{
  "arch": "unet",
  "hop_length": 160,
  "task": "enhancement",
  "widths": [48, 96, 192, 192],
  "init": "lecun_normal",
  "optimizer": "adamw",
  "eps": 1e-08,
  "max_grad_norm": 1.0,
  "batch_size": 64,
  "final_lr_fraction": 0.05
}
Rows from block 10 of a small spectrogram enhancement model, named by matrix and row number. Each number is 128 + 24 x the weight over its row's rms, rounded and kept within 0 to 255. All counts start at 0. Numbers have three digits each. After the name is the row's rms in percent of the matrix's.
Before each channel's rows are labels from the 100 clips, of 14976, where the channel reaches its highest value: "strongest on" is what is common among them. Only what is clearly more common there than usual is listed. The data: babble in 24 made-up languages, each with its own sounds, syllables and stress or tones, from a formant synthesiser.
# conv: 3x3 conv (model.decb.1.0.conv.weight, 96x192x3x3, each kernel summed), inputs 64-127

strongest on: white noise; clipping
conv.92 083:110126129105135120122124110122133144115116131131135122108119134136076116121112128114080102134065142134144137134124114135178150123127115144138141125192144142158099117119137129091115126116154117

strongest on: voice: high voice
conv.66 088:138133146115135136146140156137134142137142141149144131128133148131169143137131142141129128127128150104132147091159146140102133142115148132141133077111136142035199116156133142118155152131115101

strongest on: pink noise
conv.56 120:160145139138143168151121132142150151123141162118145138135141147130169113138149134144156149131155121099120054060163094128108084138105143146079078079105093132097094081134089129154127170125114134

strongest on: /ǃ/
conv.22 081:129135124137127149134129127125128137137143132133140139165131139132053138125134140149095106136090142071199153151143158143105082074045158111171124141118139141105151142104126183165085140153152107

strongest on: mains hum
conv.10 086:139138141123138157139136131133134135122136145136129130136136134132131133132148125141141140127140131166160142120145174132045159162137131100142136101127126134134147061130097144167130141153080087

strongest on: /æ/; /z/
conv.0 099:128132137131134133129122130134130151132133141144146138143131145133121133127126140137106106133103154142103115128182114112107129162142113165119109151125089147117137138140127161124046181151121162

strongest on: mains hum
conv.39 090:113120147089120125127153144126106146129136141157136134119136127144098164134141137146103109145099129081190115107153187184172152118078201097152076121106148141117126169119169148128153149127097083

strongest on: voice: deep voice
conv.37 092:114111118127112115112122116100109164126128146150153115142130131098105143113104138132112116132112110096150094081129182149168165147082166110134036130089131116059108169183097120138146135121102149

strongest on: quiet level
conv.13 126:127109118111114117114127128131120127129130109139135122120126123103149131119120131120140137089145124165116132158120098113135136148128113180131117131120141124141100131178165126205062119216121075

strongest on: thin (high-pass); white noise; pink noise; clipping
conv.95 072:120122124140119102136120136124126125143140110119128129104128140105114126127120118119102099110105159131184134143117126129154172160168133158144149120152109161149040166138163090103108117089068137

strongest on: white noise; clipping
conv.73 079:116125125124126125134133117127131124130129132127125128122123131119070126121120121130089105123080127119140101100130119113187128138132142161104140105174103120109097192143200105103141135093130193

strongest on: mains hum
conv.36 092:137129142094133149140134145134131152134148141149150136134140149126123164133136149142125139119121082196159095077136155154043109100115179121135096099122147107099067155127112118147170138120128109

strongest on: voice: deep voice; white noise
conv.35 131:108111107129116102101119101102109152117112131150136108137125125090080133113097130122109120122105102126141131106108193143164169153087159132142077135097136106067104169209106105141158110110116173

strongest on: pink noise
conv.42 227:116117095130118093102107105106119124112105115131125105113119112080136103118100113109136133093141102110151165146086190142164151146130147120164151121104160101115098151196131096122171086120147175

strongest on: mains hum; thin (high-pass)
conv.54 101:134130118132129133121123107115137120107114123122099116113123114124129094126110122119164165124163108053139130104093187156177093074093165094144135116127156120117109167086101115120167099071118126

strongest on: white noise
conv.90 072:121142128149143123149116108131136132136118139112123133130126127141104110140124121136104103144105146084160108084139149161178149146146176157120173135119159122127140186161190091117105142073096136

strongest on: voice: deep voice
conv.72 081:122142155096144145143152141137134147147124153146138140120130140165119149137144134144122138156114119082127088038152142143121117113094135090118162133089154113093182074099147121098190148118088119

strongest on: thin (high-pass); white noise; clipping
conv.11 087:104119123120130101108111109122119138124108113137122118119122133098098117118109131117083095114075126076149143177098167125167116144131128110134125132115111129081136143167171110171157091154122125

strongest on: thin (high-pass); /ɑ/
conv.71 091:138142125144139157138124123124140136121126147105125133138129130157100107131134122124110111140111141201126133156143155109157115115157104138122080208116077126151229150127080115084105139091073124

strongest on: pink noise; rumble
conv.44 107:108114113112120114111142079122125131122128117145133115127111122103061122122088127106099131090083103132150153167072119149138139120125137129146115148103146097161087144155129108131126069120132139

strongest on: voice: child-like voice
conv.40 083:108130120141133100103107124115121143118109113130125116141124133100145121127122133130108098142117139094160126128127172140155153173122156104130047118087120133104168159166169110150099124112064145

strongest on: mains hum; reverberation
conv.88 080:116138134126140136133122128137124138130113133124136131136129140166123133133143130127109114156109129111163088042137165134037144106135154104130136080128137121104127127143152135127165143095102117

strongest on: white noise; thin (high-pass)
conv.84 066:141113113115121127117127124118123136127144133142147142121118134091054139112127125125082101090072141129113168121127151164204167151179138134151170136119166136169156133152140121099147128152133135

strongest on: thin (high-pass)
conv.75 105:142137146107124139145133150142137141136145134148142134110140145135171140142129147127172168127163110079124101117143103122148126155085131160092132126121112127079155100147109098062129142103109086

strongest on: white noise
conv.2 114:121129122119137137112130097127133134104112137134120108132118121115091098119107122127103124116093113092131152172084109113165118090130106100141121128144121092140121119105158133166098083157142121

strongest on: mains hum; rumble
conv.87 076:115132144115133123130123129129124152140123136131141140123129147143077138125142131137093105163088121116180117055140119157120142114113162118131167118112147104090155160131168124144184143090106151

strongest on: rumble; clipping
conv.93 068:126153138152150132143141116146147127149126152114120146126118135144115102132145140125129123136133122144120144072114137135171144122107124170095152128138149117088122127119108078062209110097110163

strongest on: reverberation
conv.5 080:142127108128115118126104099134150120127129134105131136122115114112178098126096113109147129111158131119136158162094155103146135143122105118125141112127106114154133093160101126088142094096158124

strongest on: thin (high-pass)
conv.29 064:119130140136129098145132162131126151155129111150141131128133151136194136128127158130117096145128152079131114090150162092157127161136105130078115172124099148092147115146066130069143153115097166

strongest on: white noise
conv.31 070:119125140137115099137126146129119136152160107151152144132128148119139166135110161113116110124122137079132164117138119121139128145089110107111084099113096144106068133104052171099140142133154161

strongest on: voice: child-like voice
conv.19 085:136143130133133144120127118122135132120129144120117127124141119126147100136139129131183179130180139098109126156108106090096136147174102130114118122111082122128065131147128150176108115151109120

strongest on: reverberation; voice: high voice; pink noise
conv.18 090:164123132142131170140134157135130135125170157140149143162144140118115153133153137156113112128113163114130114117182159129113134153096123140125113130126125157098155132119131136152117176144126112

strongest on: /ɑ/
conv.80 134:134145119147131138106105095125140130111107119094106121120120110098117078131121130103155152114157099138097118093072128092131118094143099104108128166113122094121146126107104106131113071106078157

strongest on: pink noise
conv.38 063:133127132148137119129114143112126128125137111125117129133128132122098125127139135153091081146095144157138111148154153114147137156131120123084074147114065152115164140137165129171086156094088125

strongest on: thin (high-pass); /ɑ/
conv.63 099:132141117147139154131126111123143133122120142106120126140126125147091100132127119119116121130114130203126145169123141104165123116158093145130079213113083111162232160130093100085107120095064130

strongest on: mains hum
conv.45 102:127125113153122111125118119112128110135124122112112125122129108127147107117120114115144131128153125127187146143089169156155192129102132127161090128136121122130064132128157134129138088139109129

strongest on: /ə/; voice: deep voice; rumble; pink noise
conv.41 093:151139140134138163142123149128130141134154161120147159140129147135116139124166139149111108130117130083133112091179150163164139144111171090115076138121109152091139146090112175098137184108112131

strongest on: reverberation
conv.3 140:126115131126132135116149133129115121127129129143118122156132117121116135113144111153125123123130105071139141151125098161140100091148152079173151148119168111129129105048149133209070126217149108

strongest on: pink noise
conv.26 082:127127139135136118140134123127130148132116151143131116129132131134121103117113132128130129126133107147138084109096133088158063103160171101081132152087107100098133114093158115140096107166095133

strongest on: thin (high-pass)
conv.62 077:128131135128124118136144148136130139139138138153136134127130148124141149138134139137149143123150142115148126098129126126126065085148143142108135129131123146058115153113146179162135128118169168

strongest on: thin (high-pass); white noise
conv.49 087:143150149159141146140132141138134143136151150145142155148134152146110138134152147137111108165113141120147092126175174126098084116130139142120113093133102144091150100137128152125154174119091109

strongest on: pink noise; muffled (low-pass)
conv.51 120:130133124128122118125114114133135145134120118127131115102131134113184099137101146106164150111173103144120145144088088112095138097162107098153135087103125097136061167103085103180109089139128110

strongest on: pink noise; clipping
conv.85 094:126116124127125111124126149117119137125124119138129122131129134111143132125130137128107110122103159162178134133160131137010166148149120103142155099165128165132119144115141120127122161134130134

strongest on: mains hum
conv.65 076:138121140127116129134119140126132133125136110146135110119145138122187117139112146123170158117171111105172109133119176113109080122149158071145127159107126118104121159089124119149069115117097126

strongest on: mains hum
conv.46 089:121127141104134142148130133138135128141143137121147148135127146145082153124138134135085094134078117151169119122166148171115145111099192135142096124151174130146175160156138146128152163128125085

strongest on: thin (high-pass); voice: low voice; /ɑ/
conv.64 075:139144131145136155141125122127145135128132140105123135131132136151107107132129126117121119137123134199124130156135148103149108111165097133119081207109061118144214156113067121098107131091065121

strongest on: white noise
conv.69 055:134129141113118118154159148115141124135152121159120125110141128153105136131127107155144155129137141123121092165152102122122111121145110137112105137093099119147181109129091132132134151160098114

strongest on: voice: child-like voice; mains hum
conv.76 089:145125144087129148136133172126122160132148139159164139135137158126125166130146147148120133122112168092141122079163134119153141164130135124102152106110146155122189143121139118071160159130100128

strongest on: white noise; clipping
conv.89 084:111120124105129124120127104126132137115121130130132120109119131119058119121109118119081110115061129129156133119121130148191139128126138150140157127181149122145101141140161109103139123106149143

strongest on: thin (high-pass)
conv.15 085:141129127122132136144118126131130129123129135114137124124134136116138114126140129133135128114139120223110160125105156115122117110196111140124153169084099118115156135135104105098077110094092111

strongest on: /ǃ/
conv.91 078:155133106173134152144109139142137112129143136098127147146135128100142120133153136145130109117143179120121126121128105127137051146192135123129134137150138145148098161119145075092073126088104123

strongest on: rumble
conv.25 073:127130121148134116115135135115121149122134141135123123150125125094107129124130134149118111117126116139151116102114145136170142152130149118114043169103116114086145154147161077146101111089053158

strongest on: voice: child-like voice
conv.16 110:158129113144120146129116130127134109119139121104116114128130114098172104138138120132175150089189126176141144153077130123143160116141102119146115165118131118171129147098085126126098081132122110

strongest on: voice: child-like voice
conv.47 060:170138123161140163148127142152142126142176167114137139156130145091109121122166133151125117088133111165165178163116106117095086130092121143141042125103134108098146145135125130154160111160105139

strongest on: thin (high-pass); pink noise; white noise
conv.79 089:094116126109131100092104105108101151119089121122138113111108135108059124111124118113059081122050153130176172159130171172157144151166162130177165127118165150194106134134140139114141131144131127